{"horizontal_flip": false, "rotation_deg": 5, "residual_init": "none", "optimizer": "soap", "eps": 1e-08, "grad_clip": 0.5, "warmup_steps": 520}
Rows from block 12 of a small multi-label image tagger, named by matrix and row number. Rows with one number belong to one channel. Each number is 128 + 24 x the weight over its row's rms, rounded and kept within 0 to 255. All counts start at 0. After the name is the row's rms in percent of the matrix's.
After each channel's rows are labels from the 100 images, of 14976, where the channel reaches its highest value: "responds to" is what is common among them; "lies over" is the class under the peak. Only what is clearly more common there than usual is listed. The data: simulated telescope pictures of galaxies. In brackets: how many of the 100.
# convs0: first 3x3 conv (model.blocks.12.convs.0.weight, 192x192x3x3, each kernel summed), inputs 128-191
# convs1: second 3x3 conv (model.blocks.12.convs.1.weight, 192x192x3x3, transposed, each kernel summed), outputs 128-191

convs0.148 126 [133 115  83 112 113 127 156  72 105 151 109  96 114 154 135 134 105 107 168 119 104 141  96 119 101 133  96 128 115 129 192 122 130 114 100 144 136  97 121 131 105 151 145 135 129  81 100 149 116 154 118 174 148 132 123 183 151  99 135 112 144 160 143 131]
convs1.148 118 [152  89 132 134 107 136 114  96 153 140 122 143  97 127 113 109 133 156 144 122 105 126 141 149 127  70 141  93 125 150  97 152 105 144  89 133 150 143 165 141 104 120 127 122 134  83 174 123 122 142 129 136 105 176 146 144 150 136 153 157 164 142 102 170]
responds to: flattened elliptical (100)
lies over: galaxy (72)

convs0.32 074 [101 122 110 137 103 110 103 108 107 175 122 154  84 128 138 147 119 120 113 118 103 123 136 145 114 121 150 113 108 105 100 128 114 105 119 129  95 182 107 104 115 141 137  80 128 117 121 160 134 109 120 120 141 147 127 151 109 164  89 149  88 117 148  97]
convs1.32 090 [148 165 153 154  95 161 111 114 119 153 134 155 142 154 120 155 177 171  93 138 125  92 125 107 108 207 108 169 141 154 113 119 100 103 158 100 151 115 115 132 135 134 156 134 116 113 114 122 120 153 118 124 120  89 126  98 119 147 131 126 130 100 125  75]
responds to: round elliptical (97)
lies over: galaxy (97)

convs0.115 097 [115  97 126 150 142 115 172 107 142 112 143 146  93 123 123 111 155 128  92  96 126  94  89 106 153 110 104 132 115 144 157 117 134 118 127 123 116 126 140 110 118 133 142 168 169 110 116 149  90 119 137 135 164 120 139  95 155 134 117 126  66  99 133 132]
convs1.115 088 [149 103 124 135 139 179 139 126 142 146 148 118 147 149 138 124 127 145 131 121 115 167 162 150 138 166 151 129 110 133 139 175 116 143 102 146 147 110 131 160  95 146 110 152 134 138  99 102  96 151 147 119 116 141 118 144 166 139 122  96 113 106 136 151]
responds to: round elliptical (90); small (49)
lies over: galaxy (46)

convs0.143 101 [147 141 139 144 158 124 133 123 111 155 120  73 155 128 136 126 103 143 174 157 134 152  94 155 202 134 133 109 129 100 143 173 146 133 128 109  77 155 137 116 100 131  89 169 151 134  90 117 115 143 111 142 159 136 109 129 113 160 134  90 121 130 116 106]
convs1.143 096 [123 145 125 158  89 136 138 119 108 117 137 157  93 113 140 125  81 135 142 153 153  91 150  98 157 163 144 118  96 143  99 135 154 122 117 151 143 105 124 140 133 123 135 120 113 133 121 140 166 171 143 149 122 129 121 120 147 121 138  79 157 148 126 105]
responds to: irregular (100)
lies over: galaxy (47)

convs0.161 123 [113 125 127  82  87 139 126  82 139  90 103  88 169 136 130  97 101 112 124 157 155 120 120  90 105 146 124  96 187 105 131 165 158 151 120 118 138 139  96 129 124 120 117 146 160 143 145 131 156 116  91 134 159 141 138 134 138 150 123 103 153 131 108 133]
convs1.161 129 [108 121 121 121  85 121 131 131  87 100 117 159 114 125 124 105  98 129 121 149 101 149 105  96  90 119 130 141 174 156 123 146 158 119 136  90 120  97 166 123 113  94 150 140 122 116 113 121 116  97 107 121 151 160 144  84 162 102 135  90 158 142 112 158]
responds to: two-armed spiral (100); winding: anticlockwise outward (67); tilted (50); winding: clockwise outward (33)
lies over: galaxy (77)

convs0.55 094 [129 146 143 124 134 157 137 123 110 129 141 130  94 186 119 106 129 123  89 129 126 167 195 192  88 121 114 145 111  88 174 126 117 120 129 120 120  98 103  99 142 148 157 100 125  96 141 180 119  78 150 131 128 136 145 158 108 127 124 130 119 100 166  97]
convs1.55 099 [143 132 123 134 129 179 112 183 136 142 160 102 133 138 138 141 132 136 113 165 127 136 101 136  59 170 150 113 117 109 116 182 125 124 111 117 154 161 154 169 103 131 144  94  97 126 142 101 155 113 113 163 122 127  89 182 150 127 150 134 115  99 115  95]
responds to: barred spiral (99); tilted (64); winding: anticlockwise outward (50); winding: clockwise outward (49)
lies over: galaxy (84)

convs0.16 123 [132 182 140 118 170 122 127 116 113 125 143 120 114 135 164 139 109 166 118 163 109  86 136 135 166  84 113 125 129 160 161 102  94 123 123 117 121 110 116  84 134 159 108 148 134 101 117 102 107 119  95 105  70 158 157 151 125 149 181 118 119 117 131 144]
convs1.16 121 [116 134 121 102 111 127 122 117 125 141 136 116 126 139 120 178 153 150 168 146 109  92 127 130 127 124 127 135 123 128 156 167  96 144 121 151 138 155 118 131 118 157 160 137  78 196  96 120 130 136 145  99 111 186 161 149 120 116 137 128  91 131 123 195]
responds to: tilted (57); flattened elliptical (43); two-armed spiral (32)
lies over: galaxy (88)

convs0.159 114 [125 146  83 132 125  96 102 106 130 119 133 124 158 144 123 147 134 122 126 109 121 138 160 148 133 138 129 159 109 117 138 102 120 117 155 132  83 144 148 112 117 134 122 127 134 133 105 119 104 116 198 144 139 129 167 141 145 171 164 135 106  93 144  83]
convs1.159 116 [135 119 143 107 123 159 123 126  99 146 152 170 130 137 107 151  72  93  51 148 114 126 175 124  66 102 122 161  83 157 179 133 119  99 163 138 151 158 143 159 136 136 140 116 143 133 123 156 107 114 120 124  99  95 146 145 141 120 117 122 113 160 140 115]
responds to: barred spiral (94); winding: clockwise outward (59); winding: anticlockwise outward (36)
lies over: galaxy (43)

convs0.90 103 [ 86 118 127 115 135  84 118  85 142 123 137 129 116 161 156 128 157 147 145 149 145 110 125 100 153 140 123 146  57 170 100 133  79 127 151 112 131 130 137 136 155 140 155 104 105 159  89 141 110 151 140 126 144 130 151  92 169 114 138 107 126 143 160  67]
convs1.90 104 [168 134 151 113 165 152 127 117  91 102 152 139 122 110 112 113 150 103 103 121 125 119 104  89  91 194 153 104 114  87 179 117 138 155  80 104 131  88 136 117 104 160  83 183 133 104 147 124  78 127 158 108 134  84  91 122 129 121 111  89 148 147  66  98]
responds to: many-armed spiral (48); round elliptical (40); winding: anticlockwise outward (32)
lies over: galaxy (61)

convs0.36 094 [146  83 115 145 123 162 101 104 127 127 149  98 131 177 139 137  64 127 108 123 135 137 103 113 255 127 125 105  99  83 123 157 137 162 119 124 120 139  96 111 145 119 118 114 161 147 108 146 108 125 108 120 146 133 106 116  98  94 105  96 126 147 113 135]
convs1.36 095 [106 140 109 164 120  87 155  81 134 129 118 153 164 149 130 108 140 149 114 131 116 138 106 117 209 155 126 153 133 126 113 120 138 139  97 142 158 125 154 162 126  88 118 114 157  96 145  92 130  91  82 184 146 195 100 115 110 134 116 125 127 161 123 124]
responds to: irregular (99)
lies over: galaxy (58)

convs0.35 088 [ 94 182  94 153 133 145 141 132 121 116 167 125 103 144 140 153 167 133 136 117 163 145 105 122  94 118 170  90 150 137 126 182 153 137 133 102 136 126 153 119 117 140 126 124 116 134 107 128 144 106 137 149 112 174 153 132  92  83 161 176 105 140 107 141]
convs1.35 092 [140 163 156 130 152 128 157 136 146 114 151 127 124 129 110 125  79 123 127 108 116 157 106 104 124 127 143  55 137 170 137 121 142 111 149 169 158 136 111 114 103 129 111 160 140 145 103 125 163 132 121 131 126 138 100 136 149 110 141 133 151 121 129 151]
responds to: flattened elliptical (98); many stars (78)
lies over: galaxy (91)

convs0.149 115 [108 117 139 103  90 124 103 139 123 143 135 105 147 115 145 130  80 148 118  76 100 153 109 100 145 123 137 124 119 123 113 101  85 124 143 144 121 137 114 123 116 122  99  88 111  91 157 158 164 157  97 135 128 125 106 141 102 150  65 137 126  99 138 101]
convs1.149 134 [122 122 104 123 138 105 128 143 173 171 136 141 119 128 111 121 125 158 109 136 117 139 114 132 220 161 115 137 151 112 112 150 123  94 129 131 115 151 121 128 145 132 154  80 128 111 142 134 143  96 121 119 110  81  97 138 117 127 116 161 156 151 110 110]
responds to: round elliptical (98); small (91)
lies over: galaxy (99)

convs0.101 097 [114 182 110 138  90 122 134  92 107 125 180 137 148 172 141 136  97 129 139 123 128 166 162 176  97 119 120 104 119  94 141 144 160 124 107  76 155 133 127 124  98 165 110 129 125 101  90 136 117 113 122 163 105 135 151 160 168 137 106  81 110 141 123 124]
convs1.101 097 [127 115 108 188 147 112 119 138 125  92 135 111 106 140 127 111 116 134 105 158 137 115 102 172 119 115 169  66 148 122 103 132 138 124 100 121 128 114 152 169 125 149 138 153 115 158 128 122 146  68 131  84 112 163 178 151 156 146 145 169 114 124  81  97]
responds to: barred spiral (81); tilted (73); winding: anticlockwise outward (48); winding: clockwise outward (34)
lies over: galaxy (71)

convs0.6 102 [ 73 110 116 143  96  62 132 177 130 154 129  95 138 144 134 114 105 128 107 147 107 127 112  78 116 104 123  84 182  96 165 111 135 139  95 124 122 144 120 136 159 149 139 116  85 145 146 112 146 112 124 126  96 117 161 117 149 140 151 130 127 126 131  86]
convs1.6 103 [ 96 141  99 114 123 108 123 157 135  97 185 168 121 146 113  99 174 146 110 153 133 123 111 161 109 108 105 119 147 132 130 126 112 134 110 140 133 158 151 100  94 117 108 130 117 131 148 140 136 115 157 106 123 132 126 140 115 133 131 126 104 142 153 164]
responds to: tilted (88); winding: clockwise outward (55); barred spiral (42)
lies over: galaxy (39)

convs0.97 083 [119  87 138 125  94 128 136 129 175 110 167 121 145 136  75 160 146  88 187 118 168 135 129 135 113  95 124 160  91 105 150 138 153 129 137 170 127 120  97 135 157 144 152 139 114 117 103 120 134 144  99 105 160 160 115 140 116  70 122 165 114 142 136 141]
convs1.97 086 [101 130  95 118 104 128  84 148 105 130 131 116 107 126 174 160 110 131 120 143 112  96 128 128  85 120 151 150 186 132 122 155 106 122 165  90 133  97 143 147 119 101 114 129 102  89 102 116 126 121 112 115  99 108 143 121 134 151 149 142 156 129 161 173]
responds to: flattened elliptical (100)
lies over: galaxy (45)

convs0.103 081 [149 138 158 129 150 132 145  87 157 144 154  86 122 124 117 122 168 165  75 136  93 164 123 127 140 109  86 130  66 137 136 119 108 145 148 104 110 143 113 125  83 114 165  98 127 125 171 112 146 105 139 129 169 157 115 127 143 112 109 130 122 133 146 133]
convs1.103 096 [128 129 112  97 118 124 125 133 133 173 128 140 139 115 110 128 145 113 132 125 153  91 128 107  54 199 145 160 106 114 116 139 115  98 157 106 160 111 130 122 131 135 155 169 120 130 174 112 118 159 156  90  98  86 120 113 115 132  79 119 114 125 135  84]
responds to: round elliptical (96); many stars (63)
lies over: galaxy (100)

convs0.112 113 [127 108  87 138 123 152 136 103 108 134 133 140 139 139  99 133 103 155 122 146 125 207 122  95 184 112 125 130 116 121 102 123 129 114 128 139 119 173 153  99 168  94 129 115 126 112 144 143 146  92  93 121 126 149 101 128 125 140 132  96  75 140 105 112]
convs1.112 112 [118 122  86 125 121 150 132 150 131 151 154 109 154 143 150 127 157 124 112 132 139 123  82 131 199 164 128 114 137 150 113 159 135 128 118 109 131 132 113 138 131 111  91 108 107  77 158 114 148 107 155 149 130 125 104 104 113 120  93 128 133 124 151 158]
responds to: irregular (79)
lies over: galaxy (44)

convs0.94 101 [150 113 168 100 132  91 144 154 110 145 160 119 136  88 117 129 162 100 122 152 126 122  91 118 121 156 137 110 123  91 121 113 147 135 100 129 135 138 147 157 142 144 115 154 108 154 168 114 106 124 129 100 150 138  89 139 111 119 137  95 149 131 126 108]
convs1.94 099 [129 129 141 136 113 183 124 132 126 121 137 110 157  89 128 117 119 114 112 152 113 159 133 122  78 101 125 133 146 161  85 150 162 119 158 125 109 118 145 127 111 133 123 128 139 135 148 108  78 155 164  91 143 118 104 126 140  94 139 123 120 156 177 115]
responds to: two-armed spiral (100); winding: clockwise outward (61); winding: anticlockwise outward (39)
lies over: galaxy (67)

convs0.45 112 [123 130 107 108 122 111 141  96 103 111 125 141 125 185 159 120  97 164 121 127 123 115 142 149  75 122 123 109 101 108 112 126 197 141 157 114 134 108 111 147 176 118 115 129 137 103 111 150 113 163 150 120 106 145  79 163 154 115 106 158 146 129  90 132]
convs1.45 108 [111 139 141  88 129 131 125 178 154 157 127 134 123 117 134 123 163 126  95 109 157 113  78 123 145 199 104 150 130 110 173 119 139 112 138 116 110 141 155  88 149 154 157 176 118 163 120 157 178 110 169 128 131 142  87 105 128 100 135 181 100 120 182  98]
responds to: ring galaxy (72)
lies over: galaxy (69)

convs0.99 090 [ 88 107 122 102 117 162 105 135 116 150 105  98 110  99 130 123 119 113 132 128 148  77 136 114  84 150 119 119 134 144 113  90 139 140 146 105 140 115 158 104 139 131 116 125 130 157 163 125 143 115 155 144 100  80 164  87 174 127  98 163 199 139 132 147]
convs1.99 097 [161  86 141 139 104 116 146 110  97 106 127 152 104  94 148 123 151  92 185 136 140 122 108  96 106  97 110 111 174 139 110 135 137 137 174 126 146 121 104 126 109 103 127 120 176  91 186 145 107 107 111 124 126 153 147 132 172 101 124 121 142  88  94 158]
responds to: two-armed spiral (70); small (55); winding: anticlockwise outward (46)
lies over: galaxy (81)

convs0.127 114 [125 167 147 129 130 135 109 108 125 117 147 109 169 132 107 107 105 119 131 155 108 165  79  94 219 135 136 108  86 138 160 141 142 173 159 124 135 106 119 118 144 107  96 130 134 181 109 126  89 143 109 114 112 125 114 114 115 114 114 127 148 128 123  96]
convs1.127 107 [146 151 133 111 122  97 136 136 109 156 132 135 110 116  95 136 101 127  90 114 121 103 115  96 252 117 146 113 146 141 110 121 155 131  76 144 128 145 140 117 141 118 137 131  91 110 132 113 131 124  80 121 126 152 130 137  98 106 122  89 144 142 115 114]
responds to: irregular (99)
lies over: galaxy (70)

convs0.137 103 [153  35 106 161 118 115 106 159  87 110 145  95 154 130 153 138 107  92 116 130 141 160 121 130 144 146 127 126 144 141 154  65 128 133 179 118 132 116 138 111 117 146 123 121 136 110 141 128 130 119 125 154 168 129 141 126 139 149 116 168 160 122 120 117]
convs1.137 096 [134 136 140 133 126 152 148 170 134 152 120 124 153 145  96  99  64 145  86 130 119 116 135 120  87 127 119 146 131 110 162 145 155 141 121 163 144 133 177 132 122 138 119 108 162 100 114 127 137 169 157 129 101  58 124 118 149 104 145 154 110 182 155  88]
responds to: many stars (82); ring galaxy (50); round elliptical (38)
lies over: galaxy (65)

convs0.33 112 [167 187 135 128 139 120  98 142 126 109 151 128 143 109 112 162 149 119 184  95 142 106  97 143 120 109 130 133 111 157 169 123 142  72 132 144 119 138 119 119 133 139 113 124 128 157  93 122  98 120 143 146 135 159 128 162 130  89 170 154 132 112 126 171]
convs1.33 106 [ 98 127 144 148  99 139 167 101 102  99 128 144  72 154 128 164 112 159 118 119 107 104 115 134  82 122 120 132 104 113 132 129 139 132 113 141 102 135 138  88 114 126 113 146 129 167 108 140 128 129 138  73  79 115 136 109 120 145 164 125 106 114 128 105]
responds to: flattened elliptical (100)
lies over: galaxy (97)

convs0.184 103 [146 145 104 102 113 162 129  84 119 129 101 116 169 100 117 158 151 139 182 152 122 104 165 107 163 138 115 127 167 132 148 134 116 156 118  97 118 144 107  92 145 148 144 187 102 155 130 162 157 149 106 105 172 166 172 116  88 149 136 128 112 158 151 172]
convs1.184 092 [128  93 145  83 130 152 157 134 128  93 141 137 103  99 125 140 126 105 120 129 137  98 118 143 143 104 129  95 103 174 168 137  89 136  97 106 150 117 136 107 148 139 131 146 143  99 147 137 192 114 148 158 131 148 119 141 111 146 163 153 145 153  67 130]
responds to: flattened elliptical (79)
lies over: galaxy (60)

convs0.177 106 [126 138 141 109 129 135 132 125 139 103 123 100 134 137 137 106 178 145  98 137 106  91 151 152 110 111 120 111 127 140 113 119 104 160 108 125 117 133 114 135 133 169  99 141 133  89 129 101 134 136 123 120 129 131 125 173 126 110 128 108 141 178  88 161]
convs1.177 108 [165 101 142  95 109 125 128 124 130 107 160 156 127 130 132 104 160 109  93 140 129  99 112 150  83 141 120 131 120 185 131  96  95 105 186 152 148  82 138 138 119 179 180 125 101  90 120 138 121 139  99 120  81 115 188  99 138 112 128 105 105  85 125  69]
responds to: many-armed spiral (100); tilted (91); winding: clockwise outward (58); small (57)
lies over: galaxy (95)

convs0.140 103 [ 95 183 111  60  95 130 135 132 132 121 125 137 123 131  88 124 117 117 155 135 161 123  86 138 123  81 135 104 114 194 113 126 124 136 180 123  95 120 104 193 107 131 116 149 135 141 111 114 120 124 154 123 132 139 136 130  89 125 165 162 123 146 148 134]
convs1.140 105 [101 145 128 143 114 144  99 133 129 159 198 136 137 130 140 128  95 136 127  92 115 142 126 116  97 109 131 119 136 138 153 109 153 125 108 191 102 110 126 114 141 114 112 158  99 140 115 134 139 108 131  93 102 164 146 102 141 142 190 165 137 143 114 106]
responds to: flattened elliptical (48); barred spiral (28)
lies over: galaxy (35)

convs0.31 087 [152 121 139 123 130  91 117 175 126 132 137 128  71 162 176 108 194 137 111 139 113 108 146 117  79  96 157 130 112 165 153 155 117 134 154 101 133 120 179 125 116 143 158 161 101 159  95 121 114 115 115 127 143 120 114 110 152 171 127 102 176 158 173 152]
convs1.31 091 [161 129 196 142 127 168 123 106 139  85 119  96 150 132 120  76 161 110 139 130 114 131 152 137  78 117 108 107 135 161 152  99 123 153 145 150 135  98 119 106 131 169 132 141 172 102 133 131 121 179 126 112 106 143 124 131 115 150 120 130 100 165 101 100]
responds to: many-armed spiral (88); winding: anticlockwise outward (55); winding: clockwise outward (34)
lies over: galaxy (47)

convs0.24 092 [121 133 169 134 150 145 128 138 107 111 154 165 143 151 111  93 133  80  68 125 124 164  94 155 148 104 160 121 101 118 141 126 121 141 166 110 107 127 127 135 157 113 121 114 137 135 151 118  83 127 113  79 130 136 159 151  71  98  74  78 160 124 121 137]
convs1.24 093 [102 157 127 132 111 157 136 149 151 145  99 144 122 163 137 119 152 124 153 114  96 101  90 118 122 130  95 134 110 148 109 105 148 155 118 163 135 105 144  95 106 137 116 153 150 169 147 113 125 141 112 151 115 132 122  95 105 116  99 107 130 135 143 127]
responds to: flattened elliptical (75); irregular (25)
lies over: galaxy (80)

convs0.104 129 [139 158 118 115 138 147 137 137 129 148 148 132 140 100 145 106 100 104 100 130 126 180 155 194  95  86 133 118 134 120 165 101 181  87 172 103 109 144 149 168 112 129 104 150 114 122 132 130  87 108 178 123 116 118 157 179 109 108 109 154 182 106 124 115]
convs1.104 147 [145 180 141  91 123 131 120 138 127 119 133 140 125 129 110 147  60  89  76 148 105 146 138 120  89 119 107 142  94 130 157 159 131 117 127 140 156 159 148 153  64 148 131 130 138 172 149 142  69 149 131 144 121 124 146 160 157 109 132 142  64 114 141 127]
responds to: ring galaxy (67); small (55); barred spiral (33)
lies over: galaxy (48)

convs0.155 096 [106 154 102 149 113 130 140 117 147 122 101 114 138 134 144 119  68 105 152 178 151 123 114  87 134 137 122 133 174 130 102 123 112 102 137 133 108 140 122 115 170  61 154 120 153 145 147 133 119 135  86 119 128 141 135 142 124 109 117 110 181 117 146 115]
convs1.155 105 [ 99 125 158 146 123 126 116 103 118 136 111 151 136 127 166 106  96 153 110 139  81 108  92 122 145 153 110 128 124 145 134 131 137  91 106 111 145 112 121 120 137 129 112 103 117 147 170 146 126 159 173 108 130 116 103  92 152 122 124  99 122 153 133 230]
responds to: two-armed spiral (81); winding: anticlockwise outward (44); winding: clockwise outward (44)
lies over: galaxy (79)

convs0.110 104 [147 173 118 182 119 135 108 120 154 117 113 121 131 109 130 138 128 155  97 134 135 107  84 111 129 139 121  90 130  84 107 125 126 102 101 144 134 102 142 126 137 134  99  86 147 163 118 133  72  93 132 143  87 107 170 159 100 117 150 129 101 139 114 133]
convs1.110 096 [118 153 161  77 109 135 110 102 131 173 133 128 117  87 127 126 145 123 144 136 143  93 127 136  96  69  95 114 161 162 150 161 119 105 105 151 115 118 108 109 152 126 104 176 137 139 114 141 119 134 135 117 123 184 137 149  79 116 145 117 158 124 106 154]
responds to: tilted (90); two-armed spiral (52); winding: clockwise outward (44); winding: anticlockwise outward (43)
lies over: galaxy (44)

convs0.150 113 [113 162 107 124 148 139 131 122  77  84 132 107 139 131 125  99 108 132  90 138 156 147 135 135 105 138 101 114 127 144 135 162 106  99 114 108 104 135 117 132 161 148 117  89  83 134 113 111 116 121 175 156 190 111 146 122 151 108 127 156 127 122 131 127]
convs1.150 120 [126 143 144 106 149 108 144 137 142 161 147 135 155 131 138 126  85 154  58 113 140 134 140 130  99 153 116 102 128 143 114 164 122 112 154 136 105 108 157 161 106 116 128 151 106 138 117 125 132 142 111 147 178 112 117 105 166 138  99 145 163 131 123  87]
responds to: round elliptical (100); small (50)
lies over: galaxy (100)

convs0.172 114 [114 134 147  86 120 151 127 108 131 148  97  99 139 115 135 100 184 143 149 137 140 130 122 124 103 137 117 121 151 121 103 145 154 142 159  97 130 143  94  96 120 125 113 117 141 123 145 145 154 116 136 106 115 108 136  56 115 141 118 107 120 103 130 152]
convs1.172 114 [ 96 123 144  91  98 126 130 129 138 115 175 126 101 125 158 103 218  82 147 138 118 120 128  91 122 123  91 142 128 126 114  99  94 160 127 140 127  66 127  96  97 174 122 186 126 111  95 107 155 141 130 109  92 151 129 127 126  70 142 146 116 134 133 139]
responds to: many-armed spiral (100); winding: anticlockwise outward (72); small (54)
lies over: galaxy (99)

convs0.70 080 [157 122 130 159 129 116 149 179 126 133 120 125 155 160 100 112 113 163 148 134 132 151  60 113 126 142 145 116 141 103 141 123 136 104 103 136  91 113 117 126 159 118  98 113  96 151 147 171 132 184 145 111 127 113 106 123 143 144 139 197 115 137 115 118]
convs1.70 084 [ 91 116 101 144 129 126 123 140 147 150 143  99 105  98 138  93 133  95 129 141 111 138 119 166 134 113 123 140 141 109 122 133 149  81 128 102 114 111 148 108 118  87 140 122 154 101 138 120 118 141 117 133  91 118  97 124 134 137 101 172 154 114 142 116]
responds to: bright star with spikes (70); merging pair (48)
lies over: galaxy (49)

convs0.183 111 [112 169 135 111 105 122 119 157 140 128 140  97 136 136  96 126  79 111 132 135 120 180 107 122 255 139 149 166 150 101 143 102 115 168 136 120 139 134 107  85 129 108 137 124 112 158 119 138 122  95 105 118 150  93 113 125 130 117 131 114 119 172 152  96]
convs1.183 110 [144 115 166 192 104  94 164 123 145 155 142 123 163 143 137 151  82 113  87 105 126 154 148  93 150 143 151 101 107 127 166 143 127 108 148 149 140 122 129  92 171 133 122 144 119 140 133 138 110 169 110 120  87 138 100 139 141 114  85 103 138 148  86  98]
responds to: irregular (100)
lies over: galaxy (67)

convs0.166 079 [105 116 104 168 160 101 128 138 139  98 159  95 153  96  99 114 124  95 130 146 167 168 158 117 121 141 114  90 127  86 100  86 132 136 132 152 103 122 146 145 154 116 115 103 157 105 131  86  99  82 152 115 102 143 140 142 142 118 137 158 120 176 113 103]
convs1.166 090 [147 158  76 122 160  97 122 122 135 156 108 109 125 139 124 181 145  99 120 136 146 159  99 203  96 118  77 126 129 160 112 167 143 108 156 142 154 125 107 180 108  99 158 100 126 130  84 141  94 123 130 109 145 114 110 114 138 103 135 122 107  98 162 179]
responds to: barred spiral (92); small (78); winding: anticlockwise outward (52); winding: clockwise outward (40)
lies over: galaxy (99)

convs0.0 095 [117 143 143 160 130 119 118 136 159 165 100 116 131 144 131 168 121 162 105 130 122 135 134 119 125 115 134 150 130  99 124 134 121 116 167 149 102 123 110 123 160 119 131 104 144 155 110 170 119 159 133 117 169  99 125 132 123  94 112  62 127 126 132 118]
convs1.0 102 [117  92 173 135 177 111 135 111 116 131 186 144 195 125 131 147 139 151 100 125 102 157 139 132 125 190 151 136 145 104 156 146 134 121  93 131 154 105 105 158 106 101 116 190  64 108  96 126 120 112 109 124  97 129 143 113 152 129 117 110 139 123 114 129]
responds to: round elliptical (87); noisy (60); small (53)
lies over: galaxy (90)

convs0.122 101 [114 135 108 175 112 135 152 119 139 135 124 117 119 115 143 130 123 144 124 154 108 128 127 142 145 124  90 111 131 119  81 101 185 152 116 111 116 124 137 138 119 184 103 133 212 129 153 115 163 119 138 129  80 118 129 128 100 131 102 119 112 137 133 125]
convs1.122 098 [122 154 165 114 106  86 119 159 106 126 122 145 129 181 100 142 152  89 163 136 129 131 154 167  93 120 163 127 116 149 123  78 137 118 103 133 166 139 105 152 159 168 130 191 146 136 108 124 183 125 127 105 120 129 122 127 159 139 131 115 113 112 120 133]
responds to: many-armed spiral (82); many stars (67); winding: clockwise outward (63)
lies over: galaxy (61)

convs0.50 090 [155  60 145 144 133 133 127 145 102 110 105 132 118 118 130 134 158 100 129 117 108 151 126 131  83 165 107 123 177 118 116 141 111 115 176 150 132 140 143 159 159 113 164 134 103  99 146 144 158 111 155 116 133 138 125 130 153 155 152 138 170 158 125  94]
convs1.50 086 [175 112 142 130 173 135 171 153 137 129 162 154 174 151 102 124 105 142  89 192 165 163 126 121  96 143 136 155 134 107 147 106 189 129 137 155 111 137 157 146 119 119 123 153 187 157 157 138 109 118 109  86 130 111 136 135 150 113  69 145 135 200 166 110]
responds to: ring galaxy (89)
lies over: galaxy (82)

convs0.107 085 [ 70 125 107 147  96  87 175 121 158 150  95 125 135 149 103 141  93 155 105 101 112 131 109 202 104 102 159 100 135  86 124 128 109 125 117 120 154 151 110 124 111 142 132 112 127 151 101 139 120 114 150 144  79 136 126 180 100 133  97 165 130 176 140 114]
convs1.107 095 [139 164 123 147 114 127 117 151  93  93 161  68 107 137 136 147 137 128 136 142 133 140 128 193 115 112 136 148 112  91 112 181 136 113 165 124 100 139 110 170 140 103 144 121 132 120 141  86 141 121 119 129 123 148 166 158 156 154 149 147  86 111  89 107]
responds to: barred spiral (100); winding: anticlockwise outward (80); many stars (62); tilted (41)
lies over: galaxy (93)

convs0.189 110 [114 114 117 110 118 180 149 137 154 153 113 135 163 124 100 152 140 124 110 103 122 140  95 108 162  99 168 113 108 100 127  81 149 172 140 112 113 116 127 125 128  63  91 106 155  98 111 138  80 135 127 112 110 134  72 141  84  98 143 149 123 187 115 163]
convs1.189 107 [104 182 140 129 113  58 102 115 120 126 119 130 176 129 126 131 130 141 111 150 119 124 128 156 167 141 137 138  90 129 150 101 129 113 180 127 133 150 124  58 148 108 117 122  99 176 132 129 151 119 125 109  38 119 127 110 142 154 141 148 159 148 146  74]
responds to: irregular (67)
lies over: galaxy (45)